From a checkpoint of a small spectrogram enhancement model.
Model: arch unet, widths [96, 96, 192].
Rows from block 2 of a small spectrogram enhancement model, named by matrix and row number. Rows with one number belong to one channel. Each number is 500 + 50 x the weight over its row's rms, rounded and kept within 0 to 999. All counts start at 0. Numbers have three digits each.
After each channel's rows are labels from the 100 clips, of 14976, where the channel reaches its highest value: "strongest on" is what is common among them. Only what is clearly more common there than usual is listed. The data: simulated modem signals in the audio band.
# convs0: first 3x3 conv (model.enc.1.0.convs.0.weight, 96x96x3x3, standardized in use, each kernel summed), inputs 48-95
# convs1: second 3x3 conv (model.enc.1.0.convs.1.weight, 96x96x3x3, standardized in use, transposed, each kernel summed), outputs 48-95

convs0.26:541498494440491472527510473472469440562482491533495508535399338482498414522433531466507456523526524532477499511596499590467412511498379466434534
convs1.26:437525575522402383471546525447514472556462505601483507507531527467495439598501462482525606603506485485548563498508544535491560411480504548561516
strongest on: strong noise

convs0.3:521422467455464472458438460522453534463481463528480484450477464492452548491560471458481438468458484524454529506590518550440463546444472447408462
convs1.3:519512549511475422425530457541446493512558535507510527501523531534436531535553480426425452509479453498467465529527496474500523565446551562456526
strongest on: strong noise; 50 baud

convs0.27:507486428448512348437427537530474450478402498521470436440461421468495461417485513502527411459466404489453531559574500480467450532464493435443436
convs1.27:591398534531538462512437445519489448560470562552506461515595495566476388488529516400564494521515523440454499511562429513488515540469499390419548
strongest on: burst

convs0.89:437492516485460459400522522590416458544478473483510484464508524582445525470505431517472550485465459439508485555435494440461615466466514480504459
convs1.89:521472493438587577531515561486437483438509413515471516439503417442548427492463579521537465438535518560481556491478436616536493512531459466462408
strongest on: burst; OFDM; chirp spread spectrum

convs0.9:517468491517538457498532397551456499500457452532539519501473516580452512467495614412538478527555490504543513502496492544538469431497552563460463
convs1.9:514455413454473537520412497519469502441454492427472509546445478527507494475540413525530558464494477529482400505502492452435453525521507479435530
strongest on: burst

convs0.91:439457486437502480465480527612477469537432454539506432453529527519535507421482436573503473487459406394493564636503435420495508472485520483479451
convs1.91:522548513476633539550577493517533504450482471528556493410492381525528486470488643517554411453555557496484502456503411572600522501481461526487455
strongest on: burst

convs0.54:511510584563518504446539442498462499531513456523501534542421434518446588499538464552530511552484471488534527480566532495452462497571486523552433
convs1.54:470422468576552516522421555478485517515517565541590444553589449488524486550388477534487525496547540518534492501332515508468411456431509453573472
strongest on: strong noise; carrier: 4.5 to 5.5 kHz

convs0.36:423525475449456527570553474482446529510460499502562446515473475527423483576560507348454515461522463429600474508478557494416592544365500455539501
convs1.36:458549418504583556508571632487562522490492426599600486458490410446546506515448539528487473425542522505506606456468463590523442517576445480635458
strongest on: strong noise; carrier: 4.5 to 5.5 kHz

convs0.23:511447474448445503444454455505430538463517460527464498448484456491449532504555487447477430462452473538450554525577522560470462533428478458420437
convs1.23:497502541560489456405497466544476527550561537481506489543507518568435599534570442452420503506468469493479466493538525447483525553495533554466532
strongest on: strong noise; 50 baud

convs0.65:578487530517490526475545462499452396568499501524468547488436431468449468509481514447479534510537487505488539528578511515431572489456478512598496
convs1.65:426483511511454513452389493481550545496500473500411455486545579406449429533410412527555546463496546408509496524393510515472500394530484435566500
strongest on: strong noise; carrier: 4.5 to 5.5 kHz

convs0.20:530521524529590469453522456497442544528431493493561469559458526586401562499508531472555483493531506448485515513500508491513490459527533510433480
convs1.20:509447419484505562531420489502475513465475440456471500508456470491513452442470439528558558496566525577489471448449465474449435537559523468483473
strongest on: burst; OFDM

convs0.39:459390578483490431517525521501552500613500415542585408467470419598512465383475478473488455501505476471537504600597439436432470463493486439490442
convs1.39:546530516445566488570568454529555424555493550555539604464460398487513422525491669513565409497465502441477546474505426502590498459524496536523489
strongest on: burst; 800 baud; OFDM

convs0.8:496491492454529380379527513541459416556447483579454417455444444446500455505492491586479456505514388515498583588538502432500509499497570472459450
convs1.8:582351540511551533553410459527491465477449516469499479504579482559472432466508518387602496499567537481453420475533453515502483513505479389449497
strongest on: burst; OFDM

convs0.78:491510480425499525477509533444514525549497471459558546547365387550496529515502510536528402512543509598537497447538557563537417506522380553433505
convs1.78:473595504503448389534636534487469493515481482508541501534485544529518507548541465493438548531499435529556562460622571501484609460449488613529561
strongest on: strong noise; burst

convs0.73:506432445446517368484471553585463445520396537531511436427485449489494479417525532525535413514484417505447526580551496466477484521485514434439457
convs1.73:597434486475555458515489504570549448556497526518516489570551499555486397527550548439562482526519461391464452481527397505534510566493533443463537
strongest on: burst; fading

convs0.64:487488560483561503533506513466498460416573509544495532466418448426491485485476623525586459579569604539465567423492500464535403513504469481517472
convs1.64:589450457515443451451431391521535436521433555473434422542455526548367492496528460459559491506461483402501438562519538544495500563453499439438551
strongest on: strong noise

convs0.85:482521451495471489543509505546438438520483521552392436369508344450515495450465548522541498554444519517513566586519471502487501493478510491467567
convs1.85:518539547503541546470445511477521555505488484484514490467408451543486466577445468504608517429543565499470463478481582462488506453486327540556540
strongest on: burst

convs0.43:498519475508454512525505517461466458522536506574562472451484547519452419572551483389455522479504511468485553527498470470343539468342424432538487
convs1.43:431560442505525486521525579409550537508493450538473469446477468385555424525462537554537480529499513494496538452412519599491429488539488516563434
strongest on: burst

convs0.74:538502400434515431513497501471479585469441509456501565487408470539523566521541550461547399466429486501501449435531531590521449521448385572427524
convs1.74:529585506482500394483570582529507474470499504507460513499422525503554489543536522507387539505532319523515551553487507463511534489497514552551507
strongest on: strong noise; burst

convs0.35:490476484536604359508445462529438510440422494472502489457464474416486466470527507546589422513460416504472557503473486436502402519508490437495474
convs1.35:679500461441517492520432450542486445504477570487434423527435473560480462468526521444574530507543511442454467528552468554460468571478495413459595
strongest on: burst; fading

convs0.33:489424495476499504519462538525526435663475425544567454508535447607531442438503534468466442493531476470505537575556443507453460497482488419471430
convs1.33:477544543439599474575574491474557489505494548526540535435453421468528380545457627481583389503537546482493555464496509577595502483492479497484435
strongest on: burst; 800 baud

convs0.66:533473525476475533439479553546447432508522490565445476404435401487462468498508502497447470499521525557454539566582533535493467479459449437506468
convs1.66:446420582609500495477448505411438576482510467500549464525551544457499503540431407475506527526447564493479515390523479520490524394490506467517502
strongest on: strong noise; carrier: 4.5 to 5.5 kHz

convs0.58:544441464496475503505425500553447489486448421526434469445493407478465497486476490506463484447469480543420490559613505541477491519467420425484421
convs1.58:465474613545486498458516437507455478520538544531492512463624601450450460531511474452457480584448522476502522540537466485493521465490568475472520
strongest on: strong noise; carrier: 4.5 to 5.5 kHz

convs0.87:423419492477505435555485567507520504494521453406604483488565543519462505392487500527417472506438445538645504474542477422479500489489493503510461
convs1.87:564559489468539453478596514562559466505448554445578525550457430595581463492524558522471490454534438512547436482582452426562586477480488590525562
strongest on: strong noise

convs0.6:456471540487427566405556479574495513617459412533469562472587550481470527530497461464410588516487478490497493564481520585484619445466526606433444
convs1.6:509450558508523520493421525503509508508485537481407504520536364513521484568456436497484615487589524580460523519424499510538514413502389497542440
strongest on: burst; carrier: 1.5 to 2.5 kHz; OFDM; 800 baud

convs0.40:553529488530507334432523524550516414558432535542541525563452438517497431528465542456484458548520482549523577528465540483482393475495519564449520
convs1.40:496492503480494454544456514469545428481420493461517451491439466499564404522406487545585483516495517446547487475492479499514475419466423418557524
strongest on: strong noise; carrier: 4.5 to 5.5 kHz

convs0.44:510529480509510547525481487454453471435511515463541475504519604477472423527470499483512504464494470459526434438490518430412610494455522418489489
convs1.44:406471460496494574517481529420467522467508390518488456457482426392529527455461532545435507501507550517500552457414517577516409482581437493530446
strongest on: burst; fading

convs0.90:391392545485438470412502530596556585528534476464518512492531503495516591552519432437421484464471477471575455527491485462587565427458516625463490
convs1.90:445515485450513591529577520490410406400470461475514504438429402514560517470540541507422485412520454508522408516517471439538563461495504528466469
strongest on: burst

convs0.42:537533539461458526508561461500495421610520483550513496535419411538482408541498520430481454505537539530515535594554526554460472506497462489455537
convs1.42:448505477495456431518473573464525532556472471510502509553490493529470537586476480481612536535596502483537581412533567529511505392492433546541499
strongest on: strong noise

convs0.11:514507412523501498536482508460463542445512496480463504441489447452478488453500569506521467483423494503438452452602500547479458522393380512459505
convs1.11:570561471469510397416561533592502421498508522514447538504428512549492497546583486451432494454509358498484502549514546413468550566417509544480492
strongest on: strong noise

convs0.1:452521495509555436434561483523464427584460504509542495528546528509431436509502547529555515566539479484480538529489521456484509479544539519437457
convs1.1:549434462493495540522420505505448502444465490474474484503474508511502457438490439508557533481581486533445459487433459477438476546518510438442479
strongest on: burst; carrier: 1.5 to 2.5 kHz; OFDM; 800 baud

convs0.4:496494491530527470425494542623449435566452466566428531488532457453477564448511489580484553505515498518426520631552508467517559455534528536499461
convs1.4:478496456533553573550488507447590564462458484546492513456560400480569413513475560491495388442563552424519494442492415564523553454466500432500451
strongest on: burst

convs0.19:431560486461524465530587512455476482515484528468556482498475539563486491543486501455542524524550457467510497502450473447450532440474562512483521
convs1.19:469383461478466623500424462442451536468507423473482510489504473471456548407501452570535533501460564533497459527528475465485437498576531464461459
strongest on: burst; 800 baud; OFDM

convs0.12:436582450500424452466575467526405386579526514500515443549470568550449440496503456451496534488472435466550529521487539451393569447426500501483476
convs1.12:476464486451513584504455509412450538453527387526430455442487455437520501418483484518545528487525564555429536460418479565475407522574524470470472
strongest on: burst; fading; OFDM

convs0.25:553525392450489499538482429480459515469483439492438519503511410515473495607526475471553435507460482540507558525563534578461448522456446515474445
convs1.25:522517508554533483536467567417553522486468560463570519584481514582544550631387508485557565509526534494488490444546546445520510442528412524582553
strongest on: strong noise

convs0.24:459434546440486522536480465471540444605510415519517438447560427527446482468496483431458474536511454514515581579588448474419458528523470407462386
convs1.24:512527553527500445484465557500556530592482581424574519560545498592551538605417504526601528529509550509564440439514560479550488463527491529489531
strongest on: burst

convs0.17:545520443576417488420486505569438561568456497497491518508484419580439609607619458454480557453478476534441511506468582607493539527490456566440501
convs1.17:415520429494471493528520671522477594470532436509480492391435516414531439488407454520415453475527510496485578477532557558463507470534446551528425
strongest on: strong noise

convs0.32:513518524491357498487520374472485421722484472577536511547472540557471473534473435419446539509506465523469444527493523510453543473519466568534539
convs1.32:462441466475463574524430471483550540536445495439431577476476448479461428581411485421611557551441587533490556564513529483536404427595567490501465
strongest on: strong noise; burst; carrier: 4.5 to 5.5 kHz

convs0.30:481437486504482441534432502565559454549467438464564396530527464496481509403513506487550473500455431505603491551493522381446432494539495459472412
convs1.30:550536562382548553545563526512543467524470531507582558447484486565534465508468599536525376420520567352563474450585409403561533478554444460488543
strongest on: burst

convs0.15:494500515544449571580486548457518506594469497450540482575526488527523485541509435385536514485440490508564449451497541540408481492544394507616504
convs1.15:409506474475389541454519484505486501577532424543409558462483529413454528475532430594393615523466455515478529513463514498496499528529580568538521
strongest on: strong noise; carrier: 4.5 to 5.5 kHz

convs0.22:471518486511479462352561498566455511580444443573500547519439474482417572568535539498420510487491487491486510538485549480546548501449487592467483
convs1.22:512435472489542558535452459461460509403511456498488473439501510499494381433478484510510493504551558552451581516348425579442543569507497403430494
strongest on: strong noise; burst

convs0.82:489461450388511482473510591546519444501464514469520442432430460591520386399440504484451437499530435531546524577509478507522524499434530457415464
convs1.82:471557576521531534511557533469483569439494543474618501497504501572530505597519495459542438482454569557548435418644507459515545446510456553518523
strongest on: strong noise

convs0.67:514412462488455502544446526463516492504522498543490482435497413449504473433474479531461477550488479540509526517579507514476468505478474436621489
convs1.67:443483546544473519433474459507591497588470568465495482527533609447475533466471503556468448502432543390584373495501482463497472467546538482529591
strongest on: strong noise

convs0.83:544553421437491414470510529496474550499439507513536524510378427543489535506504541501544405462465484526500452480559564594475449536424376534399527
convs1.83:526568527473497332464605544549497482515458470544504543499464480503522489556533528459451513529516393510530566547536524506509554479464529570535475
strongest on: strong noise

convs0.84:459478487581444514423527488637415466555492477416514507476612568537429547478533450496482583442458441481488397510466566480485675436485507562479448
convs1.84:528459501490525595529527552518479508463475448543405577428517428478512321498534536535488480486519518534484586515454405500518534476548514496493408
strongest on: burst

convs0.52:496545466555437476448515459543461513528483537469549482491493534515457543544561419404412523410428445483531497531416587484450564544416460515503439
convs1.52:443513481475549597505515561503504554421529388553487543444470455401568475482464533590453515490549577553485566448410490535552488447610462514506450
strongest on: strong noise; carrier: 4.5 to 5.5 kHz; burst

convs0.63:551481601504519559493502484467470417547528496582469492535437428484432486494511532505475537555560511558502509558580523497432549476528454467581507
convs1.63:428483482597455448446419460440539507523468531470540470507575487499444495448410457496552499507518505428525525469436487553523477405503521463557510
strongest on: strong noise

convs0.53:555531491560494465425512500567450517592476465548508473484454490479399517528561476383465516445449434474469535528524562508404514517432399510589455
convs1.53:457518508535476536513491605526516518469515498534495469424539475400569446479404468560473511533563569429579514460389434578509477464557511421556432
strongest on: strong noise; carrier: 4.5 to 5.5 kHz

convs0.75:505536491487560437579540549513387527425498461463530532444488481454469508437489622537564441521538518485486503500478484543517437507515411560454459
convs1.75:602509409483474487516512501594568452506422531475485487532455555520579431494546488513483517446488433457480441560544482454426559594427509498537505
strongest on: burst; fading

convs0.47:553488423504526376547479507545507392598495509521537418500486406448499407488446517458489404508505475537553507556552519462464473533487419467491476
convs1.47:521512597496491463495511493465617497502530526495571557516475513506562435523488542500519476512467543484578427538505428447552503386501478483544591
strongest on: strong noise

convs0.72:404368541473484556483476484480493497525522440504557410425514457523543514411511410506469452521443511447508487540564422465534531463492501490488491
convs1.72:492556503426548477522592540508514527567500462582461553420487484417513475483531588527520464490505515476441520529403444562591484476488543569469524
strongest on: burst

convs0.2:456595499442482475528547571454578510474475527505562475458441458574581505555513407482434472512528478472563525529462488463506472467496516501522526
convs1.2:409435546522423562486497446475496468557476450531532505497506492487482522511503473559476512501335532515529412530554515475512469396530498474550514
strongest on: strong noise; burst; carrier: 4.5 to 5.5 kHz

convs0.77:455491456459555380378499489530452448536410529532513469557436521536437505515535506495551444486511449494474572525460531426473492501484548497435463
convs1.77:539440489493546549552388475439475532408499501432433448526482491549470482413483468443580556512572537529439491470467463545447458572504506426430504
strongest on: burst; 800 baud; OFDM

convs0.5:440471505566442498451496455521509420544510419502486456485607489471497445438497437503486536491527429465539523529564460503495535469598549544528449
convs1.5:583488502482534483488518440600559513495444506467567553541510421537589559461552526531521477436461479533568366508455383484572510530467467517498509
strongest on: burst; fading

convs0.71:435500550554507595566541440422450433510557503474479502561541544415440424453442471480426584500565540480514436452455453443474566461559490467541537
convs1.71:422497534533475578481486446473448528558563427587476549479567494411430528482502502498408533543514520586484587562385534521503460522567539559485481
strongest on: burst; fading

convs0.38:493549532459574413499607455484430498518483519470538543539425520512381528514528603449537469540535498584533494463461486446555399491494478581422507
convs1.38:586449422466460497574454454499490434438409473431462438495459479526497398457514449459545492512510462484537549482507477537394468559486477436412488
strongest on: strong noise

convs0.31:477460529393577568457491448447508498328603576466516491484437518514508439506448482475504484489563543488494484477470496499566548521442524445477583
convs1.31:436589427456498528460546582364494613443534440554427505478396522430502636477556490526432489527414476483523486430459527530469471539518499598503453
strongest on: burst; fading